Weights of a small multi-label image tagger.
Data: trained on small charts drawn from random numbers, 50862 training examples, 56.4 epochs.
Rows from block 5 of a small multi-label image tagger, named by matrix and row number. Rows with one number belong to one channel. Each number is 128 + 24 x the weight over its row's rms, rounded and kept within 0 to 255. All counts start at 0.
After each channel's rows are labels from the 100 images, of 14848, where the channel reaches its highest value: "responds to" is what is common among them. Only what is clearly more common there than usual is listed. The data: small charts drawn from random numbers.
# convs0: first 3x3 conv (model.blocks.5.convs.0.weight, 144x144x3x3, each kernel summed), inputs 96-143
# convs1: second 3x3 conv (model.blocks.5.convs.1.weight, 144x144x3x3, transposed, each kernel summed), outputs 96-143

convs0.44 [192 137 136 136 132 194 105 136 139 109 136 145 124 202 134 113 154 171 153 111 137  97 131  52 140 133 116 163 161 164 126 120 120 130 138 126 140 132 124 118 148 156 191 130 136 125  68 119]
convs1.44 [111 126 118 111 126 139 122 138 116 147 110 106 126 113 153 118  97  84  68 157 112 108 105 104 127 113 112 123 126  84 137 119 142  67 112  89 118 101 131 135 146 123 103 116 123 132 102 116]
responds to: horizontal bar chart; grid lines

convs0.43 [102 102 144 153 139 176 110 148 153 128 125 164 124 125 132  79 140 117 105 156  97 146 158 147 100 157 137 168 108 169 127 159 127  89  78 153 139 187 129 121 198 163 149 157 131 127 119  92]
convs1.43 [197 122 133 148 118 179 113 140 142 124 146  96 136 156 110 154 134 155 144  96 135 106 116 132 127 144 122 133 106 155 137 137 116 133 131 119 148 115 122 119 120 118 131 110 128 119  95 143]
responds to: grid lines; one colour; horizontal bar chart; radar chart

convs0.30 [ 75 110 138 125 142 146 129 129 126 161 131 168 110 155 129 170 123 111 132 110 121 159 143 157  97 153 145 117 102 129 167 137 155 117 121 136 131 137  96 121 149 219 127 177 129 165 152 166]
convs1.30 [ 79 117 143 136 111 185 116 142 176  89 126  86  94 147 101 133 137 144 149 106 129  88 132 124 115 151 129 123 141 124 177 113 139 134 154 134 122  79 124 126 142  99 135  85 139 111 146 156]
responds to: lollipop chart; grid lines; dip in the middle

convs0.69 [ 26 135 155 135 137 154 108 120 184 128 144 147 129 189 129 119 140 147 153 118 164 126 118   1 172 132 137 121 169 160 133 126 134 132 158 150 140 150 135 104 159 121 145 107 139 120  67 138]
convs1.69 [170 139 135 131 110 163 127 114 131 128 124  85 113 147 111 139 140 122 130  91 117  74 132  95 128 118 129 106 127 142 124 122 141 114 131 123 108 111 104  87 113 143 139 140 131 104 112 165]
responds to: one colour; scatter plot; step chart

convs0.120 [143 107 122 125 144 109 103 141 125 111 129 165 108 109 105 139 129 116 123  88  69 101 136 127 145 107 123 106 112 143  90  92 135 102  82 125  83 120  94 121 147 136 145 204 131  79 103 115]
convs1.120 [174 140  79 155 108 135 130 137 122 136 136  92 164 137 114 147 133 138 144 130 141 136 126 145 107 142  87 126 133 140 125 125 142 150 160 135 160 102 110 138 113 107 136  98 139 138 150  90]
responds to: horizontal bar chart; one colour; grid lines

convs0.65 [ 44 145 117 145 144 127 137 141 113 119 138 121 135 180 127 103 153 151 142 143 136 103 131  50 140 121 141  24 140 155  89  92 129 140 123 114 147  91 151 106 152 140 140 104 142 102  69 122]
convs1.65 [153 148 167 157 124 171 125 132 139 139 146  78 132 157 127 115 132 114 136 134 110 146 132 123 128 122 106 119 124 132 122 104 109 140 142 133 149  92 110 134 112 118 138 110 137  92  95 137]
responds to: falling; line chart; area chart

convs0.90 [179 164 118 142 124 175 132 109  94 153 140 107 152 159 124 244 146 149 122 164  98 134 137 127 145 141 114 169 141 128  75 128 113 107 122  79 111 148 116 123  88 152 125 125 129 164  95 144]
convs1.90 [ 72 152 121 116 130 128 122 163 116 130 127 130 127 104 123  70 113  73  93 124 124  96 119  87 128  81 125 117 135 110 125  76 122 122 157 139 165 110 170 146 151 101 102  92  93 114 111  92]
responds to: horizontal bar chart; grid lines

convs0.130 [129 124 134 123 139 168 129 117 144 149 122 136 127 183 128 135 142 140 112 148 108  95 122  58 100 122 128  68  97 154  64 106 112 114 123 106 113 194 138 154 131 128 134 145 156 102  51  95]
convs1.130 [206 129 123 148 130 176 110 133 128 116 149  79 142 155 112 122 150 145 127  96 132 113 112 115 115 141 130 143 114 161 137 134 130 147 137 128 152 116 119 120 112 117 139 109 127 123 118 130]
responds to: dark theme; grid lines; bar chart

convs0.17 [187 118 138 121  96 110 142 133 156  99 120 129 123  79 136 137 101 134  93  78 148  92 128 115  52 104  92 105 139  93 133 122 133 112 155 142 139 108 147 127 106 105  90 128 106  96 134 146]
convs1.17 [ 73 137  92 130 153 114 137 116 136 123 106 131 128 126 108 107 128 150 133  76 133 108 129 127 150 138 154 176 157 106 133 136 106 142 128 116  84  82  67 122 151  93 103  99 126 103  87 156]
responds to: legend; heat grid; horizontal bar chart

convs0.49 [167  80 135  92 101  98 116 124 138  88  93 128 106  91 115  65  89  91 107 104 138 151 144 125  86 111  95 112  99 102 135 122 120 127 120 121 106 150 120 126  89 111  81 143  89 126 112 107]
convs1.49 [ 79 108 112 135 127 144 108 142 164 126 103 126 121 109 122  67 129 191 136 143 140 104 120 131 105 151 123 174 112 143 180 122 153 132  99  91 133 152 149 111 127  89 121 158 116 132 124 145]
responds to: one colour; radar chart; grid lines; dark theme

convs0.67 [ 47 145 113 117 143 187 104 127 122 126 147 146 138 146 137 126 151 129 127 171 154 131 130 114 177 102 156 147 143 179 103 138 110 123 108 123 110 104 160 127 169 171 178 122 160 113  89 136]
convs1.67 [194 157 119 153 136 201 124 115 100  96 162  77 143 151 152 135 143 135 151 135 130 104 122  90 118 117 126 152 124 131 120 132 100 145 137 117 160 130 142 107 127 129 130 114 148 132 118 126]
responds to: one colour; line chart; grid lines; falling

convs0.83 [117 115 115 108 135 127 144 138 148 123 137  98 124 123 119 212 126 113 129 125  48 147 129 186  83  88 113 163 110  92 130 127 132  80  98 126 112 183  58 131 124 165 115 200 134 123 138 104]
convs1.83 [107 165 108 141 129 170 114 144 154 107 159  79 124 141 111 134 134 114 142 120 140 101 102 112 104 115  94 101  99 113 128  87 131 144 140 132 130  91  59 149 128 100 109  81 125 116 126 129]
responds to: ring chart

convs0.37 [126 112 123 129  96 150 126 118 185 113 122  85 112 115  96 170 103 122 134 117 120 115  97  94 111 126  95  96  93 130 149 116 185 138 172 140 133 126 135  89  98  90 100  58 102 115 150 139]
convs1.37 [170 127 145 159 122 162 114 116 107 158 127 137 116  79 136 184 121 159 115  55 131 116 141  72  99  80 109 137 151 109 127 132 103 132 138 145 135 109 134 138 140 140 102 156 118 120  64 117]
responds to: legend; horizontal bar chart; heat grid; items: seven

convs0.112 [ 38 154 117 132 141 163 128 146 102 125 127 130 143 158 136 146 147 158 137 160 166 102 143  27 168 141 147  64 136 158  99 102 148 141 136 112 137 120 113 135 145 155 143 101 117 137  96 123]
convs1.112 [235 149 156 157 136 166 112 125 137 119 148  92 145 141 131 122 131 137 154 124 116 129 130 125 121 142 132 142 118 166 131 128 103 147 126 137 137 143 105 127 126 122 126 114 119 113 114 119]
responds to: bubble chart

convs0.96 [150 134 146 118 110 148 113 152 143  83 112 138 130 123 112 135 105 121 124 114 157  80 141  95 141  83 120  55 119 145  56  94 152 134 141 106 119 112 125 146 110 130 103 160 122 113  70 102]
convs1.96 [163 125 103 160 119 168  99 135 119 114 154  93 133 133 115 124 144 154 151  87  87 112 118 121 109 148 125 123 104 161 140 132 153 134 147 142 146 117 116 105 121 115 142 129 138 113 172 133]
responds to: horizontal bar chart; grid lines

convs0.42 [116 139 129 137 116 174  99 138 103 131 126 133 133 203 131 191 117 179 131 144 160 128 153  37 110 140 136  83 106 166 116 102 133 176 139 121 137 132 122 105 109 137 106  94 127 109  96  95]
convs1.42 [166 121 151 171 162 165 124 147  89 127 133 132 120 124 126  99 115 125 138 114  84 104 131 101 130  66 128 150  81 156 121 115 122 137 112 103  55 115  93 134 121 143  93 149 107 116 135 127]
responds to: bubble chart; items: three; falling; kind: line chart

convs0.50 [166 130 134 126 146 225 108 144 136 118 139 143 136 216 132 130 165 152 121 131 129 115 136  93 126 114 147 166 121 213 128 127 124 141 131 137 120 136 138 126 164 154 185 134 147  96  81 113]
convs1.50 [171 122 121 122  98 166 130 145 125 132 132  96 113 114 144 124 100 101  89 117 137  94 119  67 126 145 130 142 120 101 127 149 128  92 113  94 111 104 138 111 148 125 117 123 108 135  73 135]
responds to: horizontal bar chart; grid lines

convs0.101 [168 131 112 119 125 123 136 116 160 150 138 111 126  95 129  53 109 134 105 142 131 161 145 176 105 149 114 184 137  57 121 176 173 106 137 129 109 146 132 102 119 113  64 112 107 146 117 148]
convs1.101 [ 82  96 134 138 138 146 114 124  95 151 114 128 150 123  94  91 126 138 114 140 129  62  54  93  93  82 114 128 105 148 132  96 158 128 147 113 104  93 113 121 154 131 128  96 152 118  95  94]
responds to: dark theme; legend; heat grid; bubble chart

convs0.99 [102 147 133 129 137 153 117 151 110 104 141 146 117 205 113 117 154 135 159 166 130 118 135 132 155  91 131  59 143 191  79  74 124 141 146 127 114 103 118 136 143 142 159 139 150  76  79 107]
convs1.99 [181 121 130 151 137 172 113 130 105 107 154  94 137 124 118 130 145 136 144  96 103  91 112  78 106 136 134 118 115 164 111 128 137 122 136 121 157 118 125 120 118 133 132 107 140 147 127 125]
responds to: heat grid; items: eight

convs0.27 [ 67 131 131 117 144 136 120 110  88 144 130 146 160 139 139 128 142 114 125 127 122  94 143  70  73 124 143  69 145 135 106 112 111 133 113  99 135 118 142 132 155 148 129 112 121 132 111 122]
convs1.27 [160 150 144 156 134 185 119 127 143 109 149  73 137 162 141 157 157 151 156 129 112 121 129 107 116 122 120 156 117 163 149 124 100 151 125 125 154 122 122 139 104 134 130 110 141 120 104 110]
responds to: bubble chart

convs0.82 [ 86 116 142  97 101 122 148 136 183 121 119 118 123 112  96 220 115 132 126 118  91 110 142  76 137 130 104 102  96 128 102 124 116  85  73 120 101 123  92 132  80 117 116 127 117 147 110 114]
convs1.82 [ 95 163 134 118 135 153  92 145 122 115 156 101 124 128  93  91 139 109 114 124 109  82 100  90 120 139 116 129 148 146 132  71 178 102 132 153 120 100 117 121  96 137 130 126 131  87 162 113]
responds to: heat grid; stacked bars

convs0.104 [170 142 122 114 130  96 124 111 174 111 121 120 142 136 122 214 103 118 132 150  74 131 129 211 119 134 130  86 118 100 135 109 192 120 106 129 128 134 139 108 120 120  90  79 120 147 143 122]
convs1.104 [114 152 100 156 125 133 106 116  94 149 124  98 124 123 121  46 119 133 117  90 134  48  99  62 104  93 108 141 139 134 141  95 143 141 175 127 106  97 115 121 121 125 110 114 126  91  78  73]
responds to: legend; dark theme; heat grid

convs0.81 [135 127 133 160 144  87 115 128 121 138 127 193 134  88 126 148 141 104 110 102 131 106 135  71 105 129 130 121 120 130 128 113 170 127 140 124 136 137 143 125 198 144 127 102 156 122 134 137]
convs1.81 [126 149 101 171 122 173 114 144 142 128 163  74 139 147 124 135 149 139 141 138 138 134 117 132  99 147 101 124 122 144 121 132 118 133 154 142 164 102  89 125 113 105 138  95 137 137 144 112]
responds to: dip in the middle; stacked bars; lollipop chart

convs0.38 [142 131 126 117 104 135 113 127 174 113  98  95 112 109 111 134  92 144 108  74 148 100 114  86 160 117  71 112 194 134  89 130  96 134 191 102  81 118 110  94 116 135  60 131  88 132  84 118]
convs1.38 [118  98 104 150 123 123 113 126 139 150 148  67 123  83 121 171 153  98 152  92 112 107 112 139 113 169 131 115 116 146 154 134 144 110 137 138 142 120 122 122 146 125 165 126 143 123 142 139]
responds to: scatter plot; dip in the middle

convs0.114 [144 147 141 127 130 143 158 117 107 126 115 121 136  81 133 246 118 148 120  75 139  91 116 105 121 150 156  46 109 137 106 122 125 145 133 129 150  95 163 113 108 106 107  79 149 172 118 173]
convs1.114 [ 98 118 117  99 142 155  90 141 125 154 129 171 126 124 103 132 117  87 132 132 103 131 135 104 157 124 145  78 116 136 171  93 109 121 146 138 108 142 123 110 110 141 123 174 134  79 128 133]
responds to: bubble chart

convs0.126 [108  77 126 111 117  43 138 136 125 104  92 110 109  85 129 115 110  85  84 112 117 159 133 146  89 128 122 118 117 102 123 131 140  83 128 106 125 121 135 130 125 115  94 145 109 126 113 137]
convs1.126 [ 71 156  84  95 135 128 139 117 137 106 118  94 108 130 135 133  90  92 104  87 116 113 124 123 127 143 117 151 145 122 113 115  88  78 109 114 101 170 118 165 144  99  99 102 110 136 145 121]
responds to: scatter plot; dark theme; heat grid

convs0.52 [ 63 132 123 134 127 182  95 130 162 114 144 116 143 240 127 138 148 162 145 157 186 114 132  61 169 131 123 123 136 199 113 128 153 138 157 133 142 138 117 119 132 132 158  84 121 120  89 124]
convs1.52 [196 155 129 151 132 165 137 115 102 115 130  86 117 117 126 141 142 105 121 109 100  96 110 110  93 113 133 124 116 155  82 114 114 102 102  97 120 141 104 104 124 122 133 106 126 135 112 116]
responds to: step chart

convs0.124 [145 151 106 133 111 127 156 148 139 172 124 124 155 100 128 109 113 170 145 141 131 137 104  90  99 167 113  75 147 128  99 136  82 145 161  92 119 172  75  89  78 147 108 132 117 156  87 141]
convs1.124 [186 134 104 138 125 137 145 108 141 109  99 158 125 126  91  61 112 122 154 101 167  92  89 206 176 120 112 166 174 158 124 104 138 135 150 124  63 116 145 115 123 123 125 146 106 125 130 127]
responds to: dark theme; stacked bars; trend: peak in the middle; bubble chart

convs0.58 [112 142 111 129 124 161 145 129  96 122 132 120 132 133 140 118 140 122 108 171 105 156 136  99 126 113 138 249 138  73  95 175  75 111  98 116 144 128 174 123 133 100 119  71 137 151  61 123]
convs1.58 [ 89 121 100 154 111 180 133  93  93 102 131  83 151  98 128 148 102 139 137 119 134  85 108  57 114 128 155 161 113  93 161 127 142 132 149 131 180 112 151 109 147 114 106  88 124 154 142 132]
responds to: lollipop chart; dip in the middle; rising

convs0.56 [150 131 126 127 111 125 159 140 124  96 124 100 119 120 152 155 103 120 104 138  75 140 125 148  79 125 119 195  94  88 114 166 143  99  96 129 131 140  92  96  88  91  99 156 123 188 163 165]
convs1.56 [ 75 122 120  72 128 129 111 116 127 121 147 129 110 108 117 119  99  91 107 114 103 111  91  90 119 134 144 102 116 105 132  77 104  77  83 122  96 163 106 106 100 125  86 135  91 110  94 123]
responds to: bubble chart

convs0.86 [158 144 138 151 130 199 132 139  43 140 155 126 137 169 137 216 140 171 129 172 125 102 121  38 142 138 123 166 113 152 104 147 102 121 156 121 144 125 145 134 106 145 151 107 138 171  95 141]
convs1.86 [ 84 130 149 146 140 164 118 134 135 144 119 144  94 131 156  89 131  92 104  93 109 134 129  99 123 105 139 114  89 113 159 114 121 120 134 143 147 162 157 107 156 122  93 121 136  81  84 137]
responds to: horizontal bar chart; grid lines

convs0.76 [171 136 118 129 129 255 125 123 127 114 168 129 127 165 131 136 140 162 165 103 133  90 118 119 108 146 104 158 129 163 118 140 189 142 145 131 141 107  95 100 103 113 155 124 135 143 162 155]
convs1.76 [143 139 130  94 127 127 132 116 125 124 109 139  98 126 130  90 112  90  71 145 129 122 116 127 123 114 131 110 120  80 123 121 122  88 111 113 102 121 117 143 154 141 113 162 123 132 104 127]
responds to: horizontal bar chart; one colour

convs0.136 [ 71 141 138 142 156 135 105 122  96 144 150 149 140 145 141 121 163 129 132 178 117 149 122 119 143 173 194 138 135 170 128 148 109 122 124 124 162 112 151 146 185 154 164 118 151 140 120 135]
convs1.136 [199 129 133 154  87 159 122 131 151 103 126  82 135 156 129 138 124 161 154 119 130 121 137 137 133 133 126 142  99 154 127 141 128 155 120 135 140 119 121 121 113  96 156 108 113 122 109 143]
responds to: lollipop chart; items: three; bubble chart

convs0.141 [  1 147 141 125 130 156 117 133 122 149 141 171 140 144 126 125 158 153 133 160 140 151 122 100 139 159 167 152 128 128 136 133 137 138 123 162 171 109 166 116 148 132 140 112 134 155 112 129]
convs1.141 [228 125 146 175 133 177 110 125 147 131 136  87 140 162 117 131 136 155 147 155 127 113 136 137 144 131 116 138 118 146 136 103 127 152 129 130 117  77 120 106 117 109 135 114 127 102 123 148]
responds to: scatter plot; lollipop chart; items: three

convs0.100 [195 142 108 132 130 188 136 109 124 115 131 120 123 159 139  77 140 120 111 146 100 100 112 255 133 138 156 153 115 145 125 151 180 115  96 151 126 142 120 124 118  89 108  93 120 164 229 136]
convs1.100 [151 129 166 126 148 211 130 144 119 126 153  82 126 157 155 127 138 131 131 125 104 142 118  34 108 115 148 116  96 110 102 137 104 123 129 120 130 113 145 136 139 138 123 109 137 123  35  99]
responds to: legend; one colour; lollipop chart; flat

convs0.133 [ 44 140 103 127 129 135  98 132 162 143 155 147 130 169 127 151 145 148 125 139 111 148 131  81 161 111 140 134 126 160 126  85 129 112 141 116 133 158 106 122 171 164 160 151 121  86  64 125]
convs1.133 [190 147 135 152 117 176 115 137 118 120 141  62 136 138 125 132 150 140 139 133 122  86 111 127 113 129  89 130  91 141 120 111 134 130 122 122 127  71  80 114 103 103 125 103 132 115 134 124]
responds to: one colour; line chart; falling

convs0.115 [166 126 118  95  79  97 100 123 130 110 103 120 109  98 116 113  88 121 153 147 147 173 128 169 167 150 121 122 129  72 149 128 136 146 137 155 127 126 128 160  76 164  84 153  85 108 157 110]
convs1.115 [134  95 120 153 105 104 105 136 151  72 121  93 118 119 122 141 140 169 171 133 146 132 117 154 102 163 122 104  79 144 161 120 123 163 142 132 141 112  91  81 144  89 127  85 131 112 124 121]
responds to: legend; one colour; horizontal bar chart; lollipop chart

convs0.98 [146 128 128 125 110 104 131 125 171  97 117 138 116 102 113 170  97  97 124 114  79 137 132 145 134 114 116  66 122  90 110 110 135 101 117 122 110 135 108 116 118 112  85 158  83 151  91 118]
convs1.98 [ 74 129 117 139 118 131 122 136 107 134 134 102 132 139 105  99 140 145 127 126 141  61 102  96 111 143 118 117 120 175 147 108 155 134 147 133 123  76 128 125 134 115 147  89 125 109 136  90]
responds to: dark theme; heat grid

convs0.111 [ 75 109 141  99 135 156 145 110 129 143 133 132 137 170 118 142 165 154 149 134 134  88 116  46 157 119 147 110 135 166 108 121 136 150  89 127 166  98 139 131 118 149 169 130 163 106  92 117]
convs1.111 [224 133 129 161 135 182 107 131 138 116 171  80 141 132 139 126 120 153 153 113 119 147 132 107 117 141 128 146 132 148 127 127 136 127 142 135 158 137 131 122 129 153 127 118  86 111 117 122]
responds to: one colour; line chart; falling; trend: peak in the middle

convs0.116 [131 166 158 123 135 164 143 128 137 142 144 133 128 182 136 185 125 174 151 117 174 118 114  42 123 161 127 121 142 153 126 174 188 152 197 140 156 168 110  67 137 116 137 135 164 174 114 176]
convs1.116 [ 85 146 142 128 101 109 110 121 147 158 106 114 113 120  96 130  76  86  91 102 109 100 134 108 141 122 125  88 103  78 151  91 149 109 128 121  87 130 108 102 127 139 111 162 111  96 118 138]
responds to: bubble chart; rising

convs0.117 [ 55 149 138 140 157 168 119 138 111 156 152 152 122 151 135 113 145 148 134 149 120 127 130 138 139 133 175 178 152 172 109 136 135 131 135 123 124 128 118 133 184 174 159 161 150 120 131 135]
convs1.117 [186 110 138 165 124 178 138 113 122  86 135  61 141 147 126 132 132 145 161 133 142 123 134 120 120 132 117 112  94 161 119 128 147 159 126 128 114 101  98 111 118 123 118 103 112 113 126 139]
responds to: one colour; horizontal bar chart; radar chart

convs0.87 [ 33 139 119 132 149 151 121 129 128 135 143 135 134 169 140 161 135 140 134 145 118 153 147 142 121 117 130 149 139 130 128 120 167 102 117 140 125 170 118 139 156 176 161 184 155 133 161 136]
convs1.87 [169 136 111 158 121 172 107 121 152 112 148  79 129 140 110 146 146 147 161 131 134  95 120 125 100 148  98 111 109 126 131 104 129 130 140 125 144  85  75 134 107 100 126  79 131 122 120 121]
responds to: grid lines; lollipop chart; trend: dip in the middle; horizontal bar chart